From a checkpoint of a small image captioner: 145000 training examples.
Rows from block 5 of the text decoder, named by matrix and row number. Rows with one number belong to one attention dimension. Each number is 500 + 40 x the weight over the matrix's rms, rounded and kept within 0 to 999. All counts start at 0. Numbers have three digits each.
# q: attention query, key and value (stacked) (decoder.blocks.5.attn.qkv.weight, 384x128, the q third), inputs 0-127
# k: attention query, key and value (stacked) (decoder.blocks.5.attn.qkv.weight, 384x128, the k third), inputs 0-127
q.61:440511433490488462505518494505504528460500479468509456532488499504531486461548511509555453477498504545504495482487473480482498483516525460475510516422466537517475483487453516511558528506531482524530488502434512471514541537542479538519487521535500481510443539426538487513468483517462494459506532465499538506497511518483473491524529556488539499484503489471486487510525499465492479520486
q.62:461520500495527523453536469491531475482493451524493518508503543522488493484461582512529526405469491515503462541562525464519474473487519523482511480517524503527501496501482523474476493503444486483437457482475529418460492555541439535493424491481488577489473529465495491534458529567494489500449488512439482483507454503469507468478509433545502513471488586515554510499546507528480496516521
q.63:495526501478526505481520485489522477493509467551487523512494528531542468487451557513509568513489491478489471529501489484499464517531510509483544509496505511499501507533482547507467489525498482494462508493524500411534497537511455514487458509507474487526531516481527491514458525521513488499483466447482483522482477509481495513481466455477506457461532496496521455499502474527478496519495
q.64:484513510539484524499501537496475511501474444531449455545476512512455620564538503512513511560430525532449471499559506485518467595538463561520496457527413424526512537433488526505484520555389505487532567530409478559503496519517489419455467533564523464466567453476517517564500480493571521475553456443540482470518491553539486474470507517564517542436546552538537564508472471403532501520439
q.65:538507394486510518548536485480541467499489516480527470461541479471470518499534535483554544495508468485468579504494499498443489428480518468548488522484504569477484511511487588507536555475484489457434496477524525460469506534474482519539469463454491510506524475504535502547494470581518546490493505501485473474490463538533572516570498461565468460490480577478489521513531505539448487445552
q.66:508559521611485531472491488484583498516541412489478461501524521479523569490543510409492567509547527491490513492504482496440434489491474507526507549568510542516482486482484521538431526473439505466471521489520508452486496537508518545556492490497525464474564446528535544480471483528471574529472430432475485498531487506452539511490501476567489479488472569503541471483499483556453530484519
q.67:473521576529455482545520422440515417464514453512525488551494431534485517520479458490468543416426513582557446525521496500517431503516479564538465470596502568503483542472424499477498523468519521451575511469455491475543513490513479542500529494498594471435469476542534517451517535485457498511554540519423548495451527499465501507522510485486495465500519429465486513500495548481510534516549
q.68:478536523462493495419457521514486568552473464564420462437453578599417491601481510523521553647670559522480429459518455521539558422477530465477556506561457391497545465492544429519496502564466513543472572493462518475495532486530603502578489473533482569574579464420476446504517505542521558561440475518589478516537487460494518498428489462508484542437479511550506379506526445479515560506444
q.69:459519581486503472517467452446436541441475492567534518544450537588379642588471537512515520469372602630527437507558502471606408505564512620555423373656430404532515548449421505407526570525498517355620585485339419537574514527483469403515481526495544560445501403490515454525515544538500513436537538550431474373444484611470479509482503441515482630501523445526463551573493487263559531509517
q.70:447503498500553479429456560554440550538427496524391524459409565577431541594461569569553516616618515489471436426586506498560566504483517504439520488409440399500599444499582401490539423563518518566491554515466485537512530513530597453514497457535503550606522587434472516552499561482494485519458514540580533530498495496490444465418443517475520510510497494575499422498497425473520546505474
q.71:461516575538502488500483543492489535559498509505465493519492559582467571560512514533481565598485564550471406439591507448482473593527460564495535508546497427515518511466528472509494508557501531553496556541432456545550544472458535447465501535578552482500544512505525548550507533504530500492522464445539487509532481546503487445481502543530517516476559585538518510486455442440561474466451
q.72:503526575479415488511577398443474419420514482539544473574473412532476450493436425485422439384420473582593493578464500503559499474516483554559439412491498494563473543417369488468460475433484514420593458486460482505550470467564380552467550522491561478398421520531478461404489484470448460477557513575402555525433525430456454537466534485427505476485528281448504568530478601479587528578516
q.73:535467520402495530609579455514494411433501548471605555566535464485516454419512423484463416350354406503539581578447558526495549464503492494581442496522562499500469533489407586503509552426508496463533440499476595465478506488495323496477521473466472463443397519546549468459464453502511478474531571490440536503452501497543479533550487504447509489534556418468514634496512567517506442533512
q.74:523448457540524535530555480580535450467526560476499526490558403400503386452478483496466418511508475471487542554433528547459499520487445456492532518363487545524445499510464517534508505497484482571465460502526541462472432482517435601527535477499450423539382549534446508492467503504488539524500495541484491544519541468539521510550506590473480454563462506467523516464523554624514483483546
q.75:447469491486440501498485517432460473437480525549451481518441524576418555568489505551504568505439504564545405488556468443579465561528495602465476406551496447462548499480521506434552510485509531456556555467431443587514532490488524448493487551545562577471498511523473507502501543516517502453560480521477500476487526555490447521505512510489554519447559497509460520495497450434576502515484
q.76:518537562557482486534531438448540465550525462523597498516506440538564486442489476494481508379442458539513529505507538514437453484500469529535522560547576591550504527521435493488486548480511484467506473482585470425572464535527413509444484488501545452383450488519550568466497506436430451479489525478431546480464481483445552497479511446548452469512548479461521550502470546482488467518533
q.77:488485460455497523474541523537519501506498467472478444481480603524491553582547538523512596530581505514502446419578503480458519447524535520514482481491461412481522506449525518552535558494502522443491520501448479461494514508437544492576466482490480510535579483506514569459432506621533553513520464469525451479606433564573493485518558524527502470506511626541494480500555446506462500477502
q.78:516484476485490499494526463484494459460540579450509517502528437491502488424457458455493479465478441492535567563461512496544472527466452489495452468470522553477474488457449546474511465465516495477485470529539559534482533476530485528489546542444472523494466513545493473512501499520499482484505540508500516506459516489479470527500435525447535493506463470448490562498482517562512488506493
q.79:462507450489487452436458466490459459460458521518511495524470436524539454484406489492523492479561478501553545496484471482560499487464520515427449406461479501498510475482469431483515405507526508454529465494522451511536456492540542551481504517492487529482486484516443480518531560482498462472496549482502499484491512450441443524470510528445477494501489399465447483581502517499525541511550
q.80:457473512494595466509551536526486528468534499527525491497543496490465441532474513484542514468482507501535507476459509478456525510522544493478517502429522497494491419540552449497538499562505454497484521507555500512524588481509490490508446548519488491449441449513528512496470408488467511505451529462556502559435508485502500470507520567526466540468463511493501492544457527520517511444517
q.81:575474501468491502503500504518470483502493529547497493497491522484494538499512519511467503517508453484497534475548481491532500498482513516531506473528509483532522498458501473499477507483530530524507489515493557521494468498421503536510548475480519547513501499499461473433556501515539485510514483509505505424529470509514506519480500442492504519518508473491502522487484490472500507512512
q.82:466472450514393498498469470455479419552532456476475502458506530479518487544542410463493565431388471495477517477452495569457476504509473497506492483467434608537554501481424491528513537405586536469535487508507523528497452446555501505419500467531490497525563560479518486534449543543526509450496480503469501471608542531463506488475407515518496416565517549538552433476516534471525555517474
q.83:502484482532454464506510480493493475531499473486485495474496488481489496535496447482496527460444468490512531470407504516501484495511483468514499487496486551530540522496462497533499521451566502496534496486541503531500472484549493491482494492510495503514500507496494514511496512518500499492498497521493513488537533529502472496489466535509486491514523514498529479489501512485504542506490
q.84:488497497495455524472487507478526467524488540509490493458495488495515496527476501486508516538493531513484508498509495533503517500479436493482490516495534510511491491527483521483480507466504491529508503482494463504480420506506518480473522515518468505525545522510496500491483521542506499479514462515504515528535531538492475507493509493495508509518501494483515457492520494496491495485472
q.85:503467491511505444506546515540502479552492553514502496466480461483471483578449478511499531492414466510550550477419517483494538481513479440484506481481547556550528492532478449511502531477550473526533491454580472526495441497524522479504502519507458498505466502500475497441537484538487512498476480510531538520500533550529442495488511535516460552494529471501525470503485500518501546475515
k.61:539529501475539578522563535451497431537462459522454531498481523422544482479449489527502487472524509538535625499501555487530506558522523451504483505433515519510461475516470485453499526533559456476520531462432517473487510518537494486499477445484515597533489536509468514486501509553477488530527515530484497460431472457543511478465472447555462465469514564442505476546464481440489507492521
k.62:475526507497514484480475475539500520528531537501508509498519500565512426502499552466494485568524503456467423476497495502483568470462481504535535507516487490515521467479506540553491505471491505523471482528543508498511528474457502535483520562524479448495452492516515473523482472476525537481473473484532518573527535474467514556510533492461526547492492458537521483495514505544451480525473
k.63:503532467505549530541527468544543449500547475519488506458437491516558397486488539447512494523578477492513562487497488520504618424536517487508464478464514474484456460523421512515499517505542461429429524493501482472496512565538540533491460474532475532505459447483466486488538479570488461529464518483529499514476462455538468491439540547466464514472520527475499496549457502527414499472470
k.64:466460485506512498532504460543480524526513572478477450472449505503431620512479529442561487467426522478474480482488464478492522450510475526550559519494433469493510411485542567528480516458475492496443522491489446524447445527537511438495502518549478518476541515482541506521484508500580426452520438484516499448569557571519523450587595520523541561550510599560488557480512444416541450452457
k.65:548519568526509555446495505489478482439520525466499514471517516538520444482466560563498528381516487482479526522516551493486525553505571419496526589548526555553507558490449527451518473516549512499477492546566557474520523537512552497548503484489505469497563476512546524549487505510466494533474531456514527507434506533501533470473498459480487495469407551492530453496581572567478446471595
k.66:477479449503590536533520496517495467495526535418504433445485572460514485406500559470529526338381500411476449477499495466437536495518580504515590535540469519512571500473495549524475488458477526479441451564481489443486445548582555510596490555502519468531706451496570546551434391511550413428488456400529491497564559597526613466504515475588582493502404665509557481515568475492503460459494
k.67:461445431505469539480434477487417447507499498527497514479459480481505500481498476480460442426493529505527541474510562502520550492509543508491498490486449474533497540464450484499529490506501532515467447509437458576428456485515542508496508521561552499496547558508512480485504466515470460503520472522472520472538502537466517500476515488553476521550416486507564562505535523488510485490468
k.68:513473544423548442534616484590539490499525517477488470530450512505484550495533475472560466559508472462536465460452495523512443488545489507522524425436466481516525473477488536595583517499446532497422520462421487507495522437564501486514437515507501458506433466511452509457491462531534459498495437531533508520571563495494458446542544548584524507520460605545488564444485538430526511542461
k.69:496488555517518453486460455588395559519461584543466479530511504503442595411511468518588437428479510492433450491418442458550515352570548496560507437552440455524475499448462571507500481479504502452469487475476509576458592535526567445536551556522485501410480471476553490493440448463525511501509545520525505385381575595537466454548587477465507546485419581557507576509563533379507483432548
k.70:516539564511475428522526497554515524513479482536520517561468465497474590492495455510473492673578506540508507476522463518519430465497418516502477452462482442534458479515483476526517491496411490500484547433442489584485539441510471457415474521530489476506338459487413506462547550490496545565512469564488480493479515406479391512533524539476471516498545464525478561502481504412483554523458
k.71:497494510539435491497449487453490539487525533531486461513507473529487595479474497450512535502481482515500497484519489479478538430522481545538542528527466522526532475500519517505479486478463522515455500490494497514475470521482519466479479523541534494442522486476547521495508520492546493476490459484488488480538500568493511504547531495492491505528509492536532524533491525458508502439456
k.72:438437411462603454522562502540535492505496495421493485451502517468454456443507499449525438452427493398492476510432500465479484516522502484510498438452465458497519479529507534578544522501472498493484483528425443527458507464552538460551487549499568508558518511500495484583456374504508410509523497525505530526549538522558506497494552489558566481473449654499471568487480438487493483543472
k.73:476560535465584485489528565525529513568462478521532559469574533551424343550457523569473528487535478477508511513391492427557424428458545475538441469482550442474476494495472508508458499578531496458569531495488478415575589421484476545556570514430474520523413508551504444538464452482478526539568627528497446519359500419553496515457468420444463530393481454409399434507462529549483544555609
k.74:511466345433492604522505504415538484459556458487530544456433549537481389529507523531422483544553559521494464564544512536448484584498449432405508513473615463448509467565619447528505567567435499564575475541458475468459466488512402567525418505491530542591532569495473475587494469562456435472458474472467566582623403466486522530493474537523567481492553483492494440479478433620552492591438
k.75:496410445439404494463559510443454460496498500577501465523378497465451513516465490442547436490453547541546494417551495537558618518504518570528446446464529496501548454510545467438552561500483520503521488526468402559411389540562433560433444452573479572493570536464479510452501525503552418465524395518517499487641492587432578456432529605496476549586581417534527549452452457377584512475389
k.76:486501462526465529516407479516438454517537487496494539488558522527546420494489523528474461363479477458464576467496550455484525425486590517529527540571434536584505528462480444461464491474567502497450464528505581467497476547509583446490509496493476530466562547451526475525487541486518439473494529473491496463423493502507573480519544404488411550529411472469548497572612550515455474441532
k.77:567505537462421377477576504489482454501486475524474494558455482492486556562492465510465521592514503529550474455520477484580560484464450562561472474484537472517552484464507471440490498488493571474501515477471491482528466529513491559488506439455487462476537481461436531415521534477506553479522449495529507457532536473482508497429457488494478500583541377505495540495447470460489553503497
k.78:491509489492555546475509508476529538503503529479507503420504498520452423482463530519495501454474514479477484553461486502466487553505513470485471485527554485445522492551489548520471505537487482479550522544497461445494516493481467508540515534509479495533452484538558475571454460519512462489526559494505508518468447518519519512413461533466549478449478531467456432488463467537522461528514
k.79:509518571511500412522499458583460580545465454463465526547576440424533570472531468518457473584587502503509515595456472501585430520543431476499471450455469470457445548533504473534522436499523467498545534466495514528498555489429581443449551491457486438488342459496471473473546518510479578534482536592502504474438493455514379530461474566473517442461485445480483623488419490483459528567518
k.80:564493489513451544507546518583442455470532496505495505459490511536474496450539503427479500521455469511499507444505511498485543494447478456481469481609488514543524543511529524470537519517558510439579439502498572529437536463483483486512513517502489548552571533540473493485542518481545488534497484569539476497542459489516487519553434450515514540527406520559520514520536468524518505471524
k.81:505542487477498474510504487469492511504518432521504467512529491455502548524498472485494490501532509488526488506445473496514508481492432514506501541477509489467521488508507477513468502497514476551481497495508519496505527519485467512560499520456495485456474495478526529494440475476488559516495470443517483493465509476534544524519500517540508469505525505497511497494497533521500490498525
k.82:561526576501460511498554483538429447484506504520461507510494486534488506450467513463439500522512499576484545460525542496467519461418538434483475459536522504476469475505499483494534490478571506478471484527450533562466500441486539449500503535600481620573585577573453484473422565531529431504463541551543457444520484518485444542479447435544515513523470522508503475551543481585512541480524
k.83:536503521503475514495548491538478477502521494496490491501508478492486490472503474469475468504490504526507517494496505493507518492445474476499501499519516519500483524507515490502518502508532502482474463510483527524446517483482512497524487545496478535540523526549453512481452523509520519524482493518511479474509493511499491553534505497501500497511459532477500492531523482528501476493492
k.84:465450493505545470513506497477519559529509510518495497509493530478493497523507518539534527517511506474494529521520487494499501508544524491493525495452480471481515512468488476484483488471461506517489533502529460505523490495495486512500492473540499475484457458448543489527539509489474450493518510496471512522473537515505505468483510511509509477492556478508492508477471507455482505523470
k.85:559490452506479545543632520584458461477559511510534501482545457500490475444557439435472464459445453478543534460488462491521542497404431462473509509527509524511523534515556504502579517544545490499551407518538564500378583435456496519589499566439470511565495528532451531479479500483551562516478470536519465486539511477528491538607476517495516511507409535490493518527531482465514450494480